python train.py --arch="convformer" --model="image classifier" --dataset="dead-leaves pictures: piles of overlapping shapes" --train_examples=36250 --image_size=64 --crop_scale_min=1 --horizontal_flip=true --targets=["palette", "size"] --num_classes=[7, 3] --norm="layernorm" --norm_position="pre" --activation="squared_relu" --mlp_ratio=4 --parallel_block=false --inner_norm=false --patch_size=[4, 4] --conv_stem=false --depths=[3, 3, 3] --widths=[96, 192, 384] --kernel_size=3 --mixing="mixup" --loss="cross_entropy" --init="torch_default" --residual_init="none" --optimizer="adamw" --lr=0.0012 --beta1=0.9 --beta2=0.98 --eps=1e-06 --grad_clip=3.0 --steps=10600 --batch_size=512 --epochs=149.7 --lr_schedule="cosine" --final_lr_fraction=0.01 --warmup_steps=2120 --weight_decay=0.2
Rows from block 5 of a small image classifier, named by matrix and row number. Rows with one number belong to one neuron. Each number is 500 + 50 x the weight over its row's rms, rounded and kept within 0 to 999. All counts start at 0. Numbers have three digits each. After the name is the row's rms in percent of the matrix's.
After each neuron's rows are labels from the 100 images, of 14848, where the neuron reaches its highest value: "patch colour" is the nearest of a few named colours to the mean colour under the peak. Only what is clearly more common there than usual is listed. The data: dead-leaves pictures: piles of overlapping shapes. In brackets: how many of the 100.
# fc1: MLP up (model.blocks.5.mlp.fc1.weight, 768x192), inputs 0-191
# fc2: MLP down (model.blocks.5.mlp.fc2.weight, 192x768, transposed), outputs 0-191

fc1.157 084:458543445498518593515510555526431410417627521455538520486451527488488378582551499572511493450577532618477475547456599532464487572532568536529583448599456450494393505443478563449420488526472534509524510532523410413458429508439409425488523461505495493594487519536456435453474549454556506527584584556569471432550491492530432460533444545481455494444463540447495426480441499455486493514438491570597545530502388522555458492523542542521519505490435475481556426525429593539574549540440518498508476451554491530484484449496447551545464545397496513522538466541480551445479484493536586503
fc2.157 078:415541504456537492470513470501477445580512477580460514387413466419446456497465414516565502481481504485564575510498483489544598563452475502507411464485459460470497471470543475519549453432611475450599398447474520515483502555554505489508417487446447544555475538411443502490483526529475600541522474587413483531498456562465482495513497471498596481509555495428553565586472432425491464531550567600429445522497392523531450562545496480540490508499537473418579546488509471503569482513470487628582538421469558539525517633484489524481494551515537435523493466556502462400494549551495405608
patch colour: grey (60)

fc1.436 101:444578460451494533524529524537486569562489438463536529460502517559499482504514446470566490478449681441383568482572441595585439411465457442526487425594495564568428567485520563542460486522472564472492405454513507425502513450543443455510411515461559546554457514433426538507536445550482553521568539576420427392476430555554495478530561442538460457519531463517543498530465540480526448506592551594534533449450545588438475477552474600462477465507495417477492498450574505507431511436510464519474529508472583551463471398476544495438429532500490514507481545447498543479497588520466510550
fc2.436 093:543501485501590645416514433542488409428473505575442520518494467445512485564537464461470508528533428457569437572505502490489449464488526606504557517500527480498447483491453466459474566501496450610496461613418453632507505490512503496495514495500449499527693459556504479478434519518463516361439486427484481492482514483454577465451469554510456525502642512472482471621431534458507555468391606488543483529520456497484484557517578455492487486524520451417536525562405537488556543506445498471478445485533444474491511494466489542499532506537477407477573569524468494577511609501534558507
patch colour: blue (40)

fc1.338 102:498591517529481487582478473568515468451526488527505449402449423568506428455406528461535478457458472617452544559401507468545464573560530455534557472501533544487482497485464519468522505528481584483468527472574433475518508490492500518500494487493526510522443512516450543579496431479469519456552522546565348439457468557519524455502501658467505472462484476581567449537427529478512539519564480547587489487505397446535532429541568503541477503576432446431481519589424609506475535487480511461594493459541577428468464527471397565513441472353525488510499474582460560469415412534510580480
fc2.338 096:610434457551423490467494440559430560564505545500477563549589470509537537480498465407503569526437430515536478547627532598472543494448507488560512397478481564438515476420572438446487561432556483526443445542439488512516535530654489564531516510512612469545540453487451540488494436555415529498407571555430448483525416540484580452413475424488414541541532506548453536504520505548493490542499611492416482466432580521481469554516484476444535443472506476486511498523551483465567532498588509556514502405623431455478437476441531560520471480541476449490477448466506512443482505513453515560
patch colour: brown (63)

fc1.169 100:478511459449606492515488436524563525396538484475525444597530516571521523516494502550509421531480535543507459496479463507576508442516518541500572520627510534498531517483457498437447521522517507505539516536522422524420536524488516526436531452558609415615482570506487501510467581399519505379536473430509510466543492511488507428436458560463561580385449491488505485468545505603417416463474543489542559521559520576517479511430516540517499518537461542519550446504502575524571441548406517500555451406558467616452532406514467537441463434390436365520471469553556462512434525552487517562
fc2.169 098:448549511455501470587561544483501543512618444518514500429443473500518465485531487511530466572516563425403550581460546542550553530576523458483476417551515408485496551413446614466581561537501536511544537460528476413519467511542517507412525464484401481473493528453526474475549429451584487576610578563575537660525520417542451565583462557511550440537456542473475455553485456481464512456496491433571585530502465436522458455492479564469526520496527555418504544599414538476472462490403504531485539476467570462565485598460424528476510510475476518521413466458505529539589447478479467474
patch colour: blue (33)

fc1.562 098:452453437427495517487474531529433497451474515495470516461516396494505522566550493394573424583455453580606514547408552522523417587514481423464550404566436541561496507493524514441453525366486561474508456584504489538413550498494549518487508563533603453557533511469523479476471530475395455491515484448507465466525561402515524534404504596539467556468423522371492534506539558494527456555491571521526578500564548561497472451501444482396525533598514556473487537511518621538550460528481448538574467462533476416457472589510500566500471387551568548468515542479498510515498459522525480527
fc2.562 101:476498502550505488530550568458549485512492521475584505491567564516558437471490588599475441409582534441412443453513619434463505556506492531580434525522555476420511509489528476533513486452591523397519553442542528452523585541498413479569437557464442513475530491511532644536499400433528491521511567467491430448430448482517539461510516440436515435556481448539427452502441526500514444489531466538522405599532504433492479549468482420597520489468506527531453463448595623570454512586530454488540555481464537534484494484505457587481559454391495570415460466537553499465511447462528563480
patch colour: black (49)

fc1.197 055:515484500443549566524523521554527445556439481481447519527537513551556494432558561407575431491586457607448462510413566486449450530474437453509457429470559495387591482447442539479466596494540469450536505491510388505527553515490455552534428589453468442514511473563449558521510513494471378428544567487489401467470475515534522515517550576471552557468317470495463519479446505509539468517510655520463393555522532499574491551551506506453498562545540466473515421457523526494524506519537470581492544459552560573479455501506489589524484438454517534525493461513537513527485474349532466477
fc2.197 045:583456430578506527540479582503590443476443596494440539477473394542520581586505519467498425531452467541491440475507490434559541589475510520493541520613469547466422492536452476482571592495483512519528444549457508564566492428508511576500564527461555359525523452576481465477407561498453521469449562359471415544495601533482496456494503538467526429513547551492496420494580447452563575573439539520537525551456497524575510447531425500604515457606568448483526554515462524506580522475480423494449462467455466557524463493451476514575464557531541493495579440501420515503487552466512540482
patch colour: black (45)

fc1.49 110:417494481477484614533526496482494564495492524462544463542471469511514457454564505427501535520406512480500561515443461504429416495590406489501520558527431484436517588412495570531488573434508586500498505522562533444492422469468425506520546526593552474615481561446499503492519516378535481436516518471518527533462451461439479558569508531530542526602458464501554505533439579514476499420477515466633515456539448464582529443500481480445498603548574476394437552600410513501514550490369497552474459548512487423528502562482377584539489458545522568458488438508563523543432501509555493473
fc2.49 108:506558600505591438493558476527547616601502423484444527513507525476453429516426501457493603461481569484501485600520478546506465516550452569468416435567527548471573527458484518458501491496482398465486530494496413453548515558543511505404488421502428522503390506460512422505545445531455488418517466575384489545490530522423500578449521557510552525543497556499500598525448516480421528477475554462475512445552522506416456490459522552452368593498491566426521498592503476430517476462515551568577531465533548557502460581497530533484530489491466492555444601488551431536538571521451380537
patch colour: black (38)

fc1.490 099:461479521490544501434595554655496483476486504553560592532567498551545441447549586461507497520497473556565437515440565502454564501543457464498571513550385449521563509467426511501500565513487561511467457548481405481423536502492485526465456476491548495503467548486467480517505502615515562454545548451438464454493526448484426546537498566485514471516437606517501529533471510496379512408509493478490457471538452580480465495497531430506556631434550411469626531517445529450637479574467480535479468474532501465538498523476379589505456482458481522475504519504490576558351447473474512598
fc2.490 102:457462587473595568582500447500558532465653511579429506504585509464529539504444447525513497450483568579389448570472450575459481478463474511607508483531542511524433541475523506484588442452427480507450581479570481500500480471545528503445517502478437540578462556502452428505579468418483467547598467464456552488557490506511545497468502574426562554567450511563479494521340585498452571488443498435449519474464503546437448501450577627491413437489550496458508433511449448486462501558511512516423503542512526504455495587432544496459532462501489441444470564476521529482596538533516459420
patch colour: purple (27)

fc1.714 102:426470535516549589541553551500523518517425486466541430471564420573530466511446560372545521521510569513396435542486458440547444480579501471615594518520500474480483626500415488572439542480513425473494526594550462491530474544576528476474503469526483421523524495527459462439533514431478410464559574314557466504481544558570465540517484558516466494485374565545535518541430554621488497512463523480505582520482526542507484475438409489578508470627515435484545479489490549436482456465420502506482441509466479493499532530531454505545486469501552537417460523507565510487486496413457513434
fc2.714 102:490582576444502442503513632511497502486629467435554436511450492577487528498378515556563399454451541513416520524441501465436454520496529476519459403559500554529457519509414595438507520498513573502555554458522496430515522487488511476459466415494488504558454490525492504475538513483472454578513622478471413478506561562484449466518459589511575480541546556493496461450503429432469529515534456589536596582447488589497475437509419594411468442477459518536531499410504398462505479545477505466529590421489580573526444475529552516527538540497547446496534483513502489370489449497476394549
patch colour: brown (68)

fc1.12 099:462526518395555475479516459543437346555518473428536496490463394500519476450447460499467542512584453421533520582470551476509500540622453551535516521485494487450492467475507469467575557482533510460520474522567461425428564549527447475493550481503456481515510591576436518616468500367530383348517479507451355490499486533473541537432432590487538554531438514461514565494499478565435558510541495580500510565524427489585578456567553461469479523472528493431523506526523485512473503556474549472528560446485519539406481543448404533483530474465572520486484551599484465501536478429535523555
fc2.12 104:517497518517559603459551540459457504384433507493616466552473425505492511551510486530488380510455463452523533616523458486554455461508538502474464337515516497440481389429491522419566531534581440533482564553485440550460493564561590487515510485543516507570577412518520492417458547408480522428511518530568447476522527505465483504487467511501494561615533521431482513433582482493450535418507533450560464534539513500473564467447480519554565513584480587576444467588425536552524477393518567437503452478531517510427542551522497511569481510515471498549473458436370436502426524509509539505
patch colour: purple (27); blue (25)

fc1.428 102:519537412418531518509503587602557467417548436503438544487536461480560502493423527541498453415527477564435451479432467501408508559621585535460529454594490467505514580531507496460504496528528630443512591441507475468576491493447511510460427514532467422561458482562505480428471433502431426480581627512494478447430509468484458538493408527514529478502497513484419504523518483481577534477467486562523535493560502519541432450551489511463537487522480593434494541497520528457542508483503444421446576511458542520481352416564421636542499491444510525527521439537439561420455497428555513447
fc2.428 114:495515508484438457546551533536491541591557532432520557523486580512462417495442505445495595410481595475472460514564494517450522473438479527574494457517462589590475605488516544517490516457468507507491435484400568419584491449614492461476485540495487526556503556463434555538523471580465476486505542654437528472461423520430573467568487558444449460552540471568517525529430517391550526531585538600501503472510521523505453507527435524490483438502477436477528442449533402443497572436517443503553564489424494491547469401451587485460501510509386442486514526543585549433549477442498474596
patch colour: brown (67)

fc1.720 103:536435429445521503449439481540621485472543549407449525490486510471526447459487477555498451469577423574518505497423558503438474614492540511538520450555436584508478566520556483501443572457570527438567512568478526456491523486455404495471435524524478466498515407434501559553568492500470451488519495434355501485453519434434509524486418593432553500532447498394469520540506459517466442547510576520490412446571493528546439579571487510519432547562573536488538529537524506541543524564515472570504574487482468542472462392451476695476552442533576482485491522574497465462545478462489446544
fc2.720 104:542625567603413571486466570484506488524541546514530487459467493542487487459536567667477375516450584486376488593521557487551514486500543493530442489521570602455523561430471521437504482476478434538502526477589525455536569508558576552487570514476485451540436501481618487502439409508521442545499507520483426477482504524487524431500524447470413514598524565593478483477494452559497480450480460488617548657426514532462487499422411523530507428519480594597454451468455511495480513503541476478419490456495487526495454468517519529510540478470478500500494429464449505452447453447517470428
patch colour: brown (60)

fc1.619 107:550512527479543538474481512486477532541503524454499509526434493541544427586528561571475537501504472452446453551507571470431546559516539503530445507503433564421550508445451524518539461353524448510533522554527405451482505494597503544453577489509479467526462567549478550501591430498555516294544554552560507509518486463444530479460472518511487437496482497481440412504498490503407493485582517454529457528507492475616467400446525471543517519657445463477528567628396458524527439470515538533532460392527577448489475525462509561506472488415499577444445492527514517529531418483420500593
fc2.619 106:583479438458489506460553482490436410421434534439496510548497483448478447534536474479446548583541415504504521521519554527500442474521523574511524364502505465440444498477535459465506523574499471558467551526510485584454443476478565521560496505617522502596549445576421467423530533459470519377453583541547491450513495507483481482495526457490388539464547540450400498429572513490496580457475561453568584479555522428513543547472512429534532595450497588447459429562492522531548533415561563474558474488573471432410536448502477500596400457532448516556490460442399448428512501474528574490
patch colour: pink (25)

fc1.167 098:464529511461540498442504557473514421506457529550489477481459544461462563492524447434528567573503469559505418656465491436370580500585483478496614529525455439430444530478538516547541486498505514443551558570505512577550503511493456552545499492476526510601444535467435466444572526492463476485531489489488462470476489555460563518485434496487605547427443534531481581560435572478517448445564521501472564464513393468442488605587512503503549410489491469443484589597528561533619465511431493482415492540522520566475510438513401528572524431434506511453480467529451508506388494381546507465
fc2.167 095:535435538502515656436526547523475377400510549530499521485541502569631470582510517485491493516536428544515406493545544547517385531453563442537538383452534515487466497464475525458474497536467540445447535532582466492473462480419507560509510486492501468552488456612543532486513533449436424470523584407509384485589489614498427563409536486498507521573470592487441460497490553485468545489452460403510546488396539471570488501455557425454565514530446486531472477480459483505506507512525536550445532502582446468436449520544489482554417470441581428473590532534477477533528548511556500436
patch colour: black (34)

fc1.42 099:490562455507514590470547508508541472516495422553518527434598488651468454461526540480508553476496495535437519463465516575462510559554480445641575459558505490476568572501544523490504513407537504461472467491517426495468567619536427478421502480489471427554492533476459521511500430487415536389629511511433500445467439556524475463486465562539435471526475508495546515514475514531468509433578500568524506416498538506476496460479419465506483530450503429356559422519498633518535505585528495484570564486484546484445481484497520667474562453439568494547412504518560473448535495538431524531
fc2.42 104:482549523572435511578504545421516484509507424483552438385517377476470586432494554605539369531454560461491510484429518397514519516594457471412432596508464451446510406432485486508483530511515443506634521518567512446453527532442504432489518490495534506566519483483485481489503563401580501428455408413503443545508540528637512596615481472549521456448459530471479574506563505478470514504497457488517462586564522496532547439505516553553492565550554554513480563504541555547406448531455486510463529518496568529546516543505443518526536517505519517499421478394457485545404513495508490514
patch colour: red (33)

fc1.658 103:478520503482550547434478533616453453462539510535424610536496469603593470390595568491516462497500454564589475549396563513438455500561448457483571506523405450437460454474417461509538560504472568523474440524547421551449545498483498542440450480506507460484429466491440489530449561585557509451535535458517467481410517488533437623418495574423562565481405560577538552556457482558467519431515497493498520435516440570499485523593545467510483634499587469494541582475492531463532501603453502550483498495528497540522481533473418546545462498415557491476497427514461500545451470501511499568
fc2.658 112:460439530451570658571528469504530513433551533556482509468567472494528585535519466564542456456559483586475426556457438511534500494481514576551568523534530505549448558531445490470560460541495488484478562556549479570507489444537519518442511463461484476520563492531514489448586458381425432373575467413517489465531536561509549499502515568458533503463460528562532451480396564424500545469421544470526501417447438524459442449489521546609458477524569461458550395515471567498472448527409503545395404561500465552463479525496515517466522448537514519433511593460503525594586582567500486415
patch colour: brown (61)

fc1.204 087:492533489558468445536539543536511437553530505426559454566548482552490468508414485537577407486552596536457401456475558438574554488623508389512519550497559525462525538445468584477493535462482451496475528499579489428478563590545456443440455482494602469661507551461426502594455503389507447517571545417433487477565468517529398465558455560463472474516475559482532517449564490580504447436539489550596542531455574590493578508472393546483485514469497553511521467433618486498576431565479479451503511451462488524506538490509543534472493515452509528541492456528513475422455512483535543537
fc2.204 092:433470460487492609510507499487530517524428461527519470419455407532487468421492571500548440546502486503634480451447466447516505538567466499453444456467438502531551451453508518564478535525578485467587426448555486484466496512486509476466474537492486450478533517469501460463519520427591475324572498432554455559451530490588434561516426502510571490439512507521513533583487474523532448542529400555565432523555488517568497416566498549499503522568552494462470595561526385526425470518468465497510542518392568547513535418523437543483512536506600606493416509509453565632479505400455480474
patch colour: purple (36)

fc1.199 105:586404531484543460476589519506568443480510442538445550484487549526412398539489628492491468551566511480558472542522526470491576474534551464506502494509538544530494471423505491507439506465486453500584483525513481507526502556508517541431459492466412469473475449521500530489434401503595491503577494558523492494519530413533539450507530472531561560514405495532423488508436463539445505482522631590512520575578465609440416522573515480550559503516445558507435546548593556494538454461482563418586624451493508468447423533399432550574439519498478490422478412423571446468542521396460499503
fc2.199 104:443557450530474467478533522535427532533551457434550533534564440608628585504460448442534504405445487547497584514525549433482457528579551534464503557552461550498464542461494533411509533552463557512498482586484497488537519483508464542421505418544613392544536524511477482453611572494409498475516532393488602454524499439473545580480500565521472452494432599528608509484587482555447426549491467558460519522458558479447483501466461567461509503563436448484608474551454506390576498491514554487495413424622494508466405521540541457520555527522488459542525461488531516535511466535470482496
patch colour: red (33)

fc1.139 100:573510520448575501452530427573519498472500509410483533569532431506482497474577471505536439502522441543505499543369528649528547445616467542499522498580472563515533584505490482527556508551576517503436560586498400518515537466536452519472520534507539478539458501457442535503480537508487565432624525500497540486445488524551576550490468575456479547489258550560479584519486462575449485454453561532480468504508494526450451574463508477536497563502490477510580524485557524494636481522460486487536508417509500415483512497461435518551492427502414467521370463493453446481504458482472553519
fc2.139 111:377572501581491400589490519531531601536625536472550497518494549515522560512477463531519543484461628484366517547549428520506529549555427495509498545545519521511498553419530533477516535469493511467500463507513511403547541489534481496413508530442519500551420567440501495540514461511471504630551455523437581534474458438500503601567501431384473522534402490488527492543456554463447444581470456388512458495533525509402437554473480604477471479566544474517527454538453583505504563523562444511484498566482536516547444586430548548425585439522500463518465521422523584510546500497459443475
patch colour: purple (43)

fc1.438 094:487502475499501486487507545592509466449461446528521577585451459497523467570492418323468517451442448569548501544392480557527453511486531459486496388581408534486532587318516500490486567526574542526505507473467486489514526496569541504444495496582498542521459562557467493450567540496458490491520556526470456401465509567552489533494420512511488520461438480436513541534414577505527503488460516568550475557535520553548453437538479537495540463500440485430507513478546538454571558468518542509516555489572565552455368501480484545543430511389411430473500435544471598473499498393531531598
fc2.438 097:533460480538486512499433511543460561626536473528528553497563485548513549468464541519465468445442523566482509489490570537434567499449509455513439468481468543475601510431537461460513499382552486467464486455485475446562544495550426513475543514532545513540566468462581559488590365568465488509521503469394410375491449484501517518455441455522491529552489518575527575562522494494476505519570421576348426518470644539446460478489463460478528439476507484515517576518556434441536547516592505510481583412545495518573422356501548533505574470474477447490444476552506517517471420467481480584
patch colour: green (67)

fc1.497 101:406521365542491559454537555486449515562565456450507520516567429473491512455415478403548468450460439554476521497462535584457525505632473428509509412556445484495533523480533538527503520520484554475487466527539475511513567533466417493513508558506581453620552560490493582458487499413459466510467508408453504549452457424476416529511417523521466486572421567450459513524472573523494420581448498483531581520593495541479527478475445570432601562503575508344558508549541540534597474536447445517426510499497505498436500498527499643442524496562577529461456457455536542486474480484527475491
fc2.497 102:496445504552491411499468497476596511415454511531449492485528442430598510534511575444549501605473461518592472459457566421421489579556438472468507539592498464433445470449467465521491535476632525553574496511495495515500618559581440502467486537469537529525442513472402541535494546482462520467572451491491415493431472514535541571491503436488494497547422478491456542485549546483475471564505484396573419472571553467511507490466494440476489545531567470459453541410539551593392498641471460562571530584538517536484482568508450558476437434513488446447410511398529563460444487479444504473
patch colour: blue (35)

fc1.322 099:463531516549532604577581487434519429546652508541511446512580505551502456462439476430610438455523457515489455491490548523609523452498479499513497505517481505482499489492447560419417521438473492522461452571590471444460518564490420415507458487446507527508642552442445520577574538454519371353571501469395386501525469515504531456627537476415568513526420550536536467504520588496430435473529474437474469485529505555513481561514544599462446511551466508496571468506513520501535524550529533556449579526528444497452502481483514493448553490517483439436499533558517528467471564525496502532
fc2.322 112:504535551598445449570439476445530567496474484511559448504433492435469498420423553615579520500507531503547443529496566495449511565484433436551473558546424518543534500487636431531561475485563510453567524434443588419480544532543548430467519501505628583590463483415497528559486463480497452497464492553472630476451491523474510535557443572501428462542429487500541506437464517563470575547572482517502540454539497520506563472480546414617421510579566481514494436433547472492370543515515489538490537561485549541485496525458489529453435495506448501456380488523566476475459429504427508463
patch colour: blue (26)

fc1.177 101:393563439484494564474489491480493518461538490578423540471600412513505556572490510498529483445464514600443537467515488567461464611516549499482492326532491533537384540456503584486495542502560589536485483518548513521489566486506486490477490494515548514572523510453495438422551434424412441526568495453441412322485473486533459548505424514539567518609449531469480473556468592524523490565461478499487528493482555581474476442505424616398439451518517531365541513477522522564517494557542526495468587531472504491400516569495545545486552497550502508522485534457446540448511534504498468486
fc2.177 095:544459459461428543497528542498509420485449456470512487416550423477540517508514564538555433538538442517548521452438571407491519538601471553465504516550448495402515468503516458541530555557592538473575531548501482507497535544581485467484499542492572440526529423496457566447540517392478539380547490497502431427407500558634454620532454449542464466517452478517463586475558452542520436510542505536543456539587476449530498479524461423533581551537515515474520474454602562576469480548486444482554469462476582558490501536538431596535477461505515575500399467452427484509365426459434534475
patch colour: cyan (44)

fc1.124 109:458503455566483505577487534456602450464543423489532492519485523494498468463429474548580347462515517593445431539418529424512555534613491494540455509590464485486513528516456562541529587513509462417436462474564445497458532456491458455498461481500604505624424508442377434560565461368554490433524509495492527499483496462490472519537406577527576507504525476478518430481522459567538474500441464482491518512542549594557534474544460546520472518506561563538464450486546479528531521586430492555433490539484535419469519496495432493477552510530458587523353474566504560401532438419489457476
fc2.124 108:406479475499496507554518497487532512519542409526547487460541431498597506456441564575557452502500537551501526420405505441457505565576495489437423447552452452470520510422429536504452518501556560401606509444553508446489518524512450427446447481515564486524524490469461424480600531393518444438635477432507423461515455469542436633537370512538586450525508543486548526504541493495514451545577437513502447505587539530569500420496480593474492551576514551500491578521531497514495500561532492523459547505507562581491473478545473564520531501476559627527368537505485504480433489486483407515
patch colour: brown (79)

fc1.294 103:521567446470552529530578543480608485528487434577528515451510457519487511522461489510488534420557531455460437502462509513468555434620500533570553484644614493517463559500561589556504497472580574484438444473553487529553580596524391474424450435481501445525473542497481462523484375381520505472629504488519519476496467473452496469568387606536526508543485529617498456478510510550544515436535475589467502534434488556503477531465462545444499458468494523424559418440475499504572469615490477519396505512487563416433503444513507556472553519507481506410467517522529520454520435500469522498
fc2.294 105:405459494538412535540527588456477423544440456437573459442517467540459495431469577531572392493474505517539511439469453449518490556537498472442456549504435490490575472466472513517469489548561503366613558522560535475445517515474461465517413494506563451458514440499492552460523585443553518492464531441452451437476529498597387621550489471547470454446490530471556528489547480607526399473562472551575434525591544495619554463548420509533507548542507467609497521472567536516410424504508464531509542485481531598502526437535446496539508523478580580532460461481529455538396509463503455511
patch colour: red (34)

fc1.237 098:446507448394484501513526512555615510423634481538481498479557417536521469510558486444499496570437514450519443478426399496472544503489449529549566427522448462553581579478430569485443514496516467470545460458557341439414425460486534509481501516482519504545479481480500476442493550517519459509539478497495438536544502418507462499569426521499550548539466574476387527588497612537413405469464554531457590508568589619568488456479545474492606541500461513531564469551561557460575451504446510519485544496564474478485480463483411496479495485461578569512468542560399491562446496488484516537
fc2.237 101:491610544494525554484509459470457521549491507512472466485441492470410439420471433521525482464486465591485594619446528506570463445474446465524478597533574540515464496505495498473609481482483481436487493548546501540414524532549492501511471460521543541509454480479371451541591446515493520474431383516506519558550455484462572477396550498482408522491510522535581569509621549502410519473558523492522523453495463459451579491466526572628468471489449501489561448473420526485499439509415540575481507522549529551421524560455535424453630506537449419533490499456536399459551543581480545602
patch colour: blue (45)

fc1.420 091:510431422502447509576536486511465519571552491461504483554499526606493468471559486419516468493435498562553471487504526578483416453496496477501464469550431624513478504378629567473438487444501551432449487498485529478481496431473518454455602504629570441547564585417482532469476464397580449459513483477526448426549478528388448521480426629597530475497435435556508470521535549495466456481518571467482494412469438520494492468531501526437592525519524501472445500535530521508491553640469536447522456503522518501461442522449512575465440514590422550464463563530437492524529485497504525613
fc2.420 084:547428587439620541485606567498544551442544423424507485515515485544565496577510540436490483436588512516435503478467497522409460460573554504526544428563485510505555504472433512388521581460529562493447583509479436476521480539521416511465547418540412467488562479517586543416497516437481461532505483385575454430507504484546489586423436469539589473592518592456493474465478477482460536463576431517514500575536493540542514442464533525474555519433484550393519541549530517473534438490493550447587559402527466546519457437550493503524495499418547527476465414522483497634563516478526473477
patch colour: pink (27)

fc1.584 112:458578493525478503427469505512435479510474535492470519508598505478500542466483564396507439366427484562411586519503513559442425559492470522469416409518510517504517575484506487466470480519467432452529499574597477471438506474527512522523508545452552533529502545534481569502502543528408471540479555444369557511486459421528498598491520519455490549550270602439521502568459537413470495559428559531500565465612496534477512531495479561423560527551532481491479443518401543525559516514552446552447463478584513504424434536510509503569462444524473556497487444492464511491538496429541480574
fc2.584 121:460523506543504359512505537444530483490471517509628440451465534452506434501399580569499422439558567449389488502442543372546544505613457548462481535549532509475463507505529508503556477500455505522571461475518540474520572525547517409528453546520486540538420545550387517595495516470533464419575559546477571451444496586469530481582500565495396466498433464474459467473519527482501579453464557538535476571583482404442546505439500485527461579559510485530451412449448595578483569502532448473496445544479581517432493523543465553519442463418472522532482483490500523454519390461545541534
patch colour: green (37); cyan (27)

fc1.194 096:483537512522549500462548467542504477459506468577504490462504497532523496522476497373570438533476498506539407497453456477563521426574507455464560465622440544543595469512559480435476563503475564511493518545510466469441634523490473535515516480519485438586460496476473476604554566442511504287531497497478490453561580520532432482575491516554474471448439534472520472448454481549433505459510540501496415477505454541474505537483616474509548600588470510499542537442486661490585481545442556487532516466545510498477528517522493493512363469430462472447484444590469500492407552541469396474
fc2.194 103:478443558481528484594560547480453570431601552489546514515554570430551505546435529566471504540477599489387470535578495592535570476499460446466550374507535440454459549413530554445578483458468492513485536495570519411489512504559522458476549524494446536593537590496541487466434511441503521602603527434494486506533448485472470546508487515423480583672445512517419413549405586480474571465472451388534576541494487468472478529447477526452541484449532582468488460505449457539513513526535493472488431523527523415515481587497492557490475401458481484482502454470482526442564460532482516442
patch colour: grey (55)

fc1.538 093:421523553529469554527552552537480451489542386508470579411464493537481442539410559510514497437559570502467445472370537492527527588528496397589563539654611450406547575457540489499531469449504483442610469502546508525533533596519486512458562486455451429582479489460474535522461444491503521368499515504413516460427493493471498529494569514562470481489482478521520473530407491442572559476463532561526501460495446449477450479448512489489492532458498459410539483450447692458496447566409504457513547500495520569503461499453506558498494522452475459511431439494560496495544581502483518546
fc2.538 098:445544478508521505476497564517538484525504438545530452474435551423474398504512549465507438459545511500502495451451422448530543475587520505457444424540525412542538456426451548527372598437500521505542338450538428479539532508509459423512474486489524470464484515537453493491434534499570493535532560491439441564484525363549494487533435494552633460411581494438520457555509463510554528527539506508517442551577397472552546488519495572470467573512466507430445633550455603552506497510487499484529487469472587566492529368508411584534567547415486563498481494535491524538482531433517530508
patch colour: red (26)

fc1.28 095:408550551528545542592515505538444498441546490448479514436488401455469529395443451469545443472483418453481512454431496459396472494532529431553456463708507571496505512449535567522516529510511507484530476519490463495513458547446412555502472487503510455692447473519482565413506474470516362428489508479480484412477531492469486537569504466499466553488473481537479520521430455473523489524585508481588545583563476564469505559539509516563604552641513543474497562541420547467560519488481494455532589458532535493524531498497521504559410542518477485418491462515457502409486555529501474445
fc2.28 095:495505561446558575513516575521505479427537507549540505502557538521602492572525510542438480488569599509394469553511469536523474424511478531527526433463577475427404475471414495501582473500508437559479486505502455525507428534554608504495555487560437500564558548557477430480467517484495521344545541462565531462573493578551545512498516593470601506457487514532427408541366556467528631440444664475485517495479469460518484520462518601465508534445477509480444432492402535517488484509435511463498446547495440455480489460516478493556385465451492499508504518507476510553587471421561508519
patch colour: brown (66)

fc1.158 107:500506496536487540578489505459455436527539444538449501489491520450503520383425423498611478478512415474512498480553478473467441437533465523464407359581517502435445483421436528402479583519532492425429491451472479495492434498465463489536424536525574517545537431558470546572510419465461348447472542433410443523507462437507458579528416538542644538545503534496498496549535537497548493483488540488458567504575567519547565566603521593369497526512571549441503470585558476519493525526554504529563574459501531442439491505462485528510499465529514437478455549483532492488527578482542421524
fc2.158 104:554492502412562485463508506547576529514579531425481556518529549563556557567555448389553585482478521537497398406523505549408456479544517443630504444613438516521527579506521557572514555479620587529492605451549452431535445465450431561452565508466427439407377541444524535513513466468486497594550481508451517509519452501498440461435453505448591492492479436480505578489480486476510484502521439560543444467455492525572415453554445554426506489451509524473477521457540501499543443574447417493558577483429507532537454548415471529471540480494533548469471480543553534475538560544463484473
patch colour: cyan (56)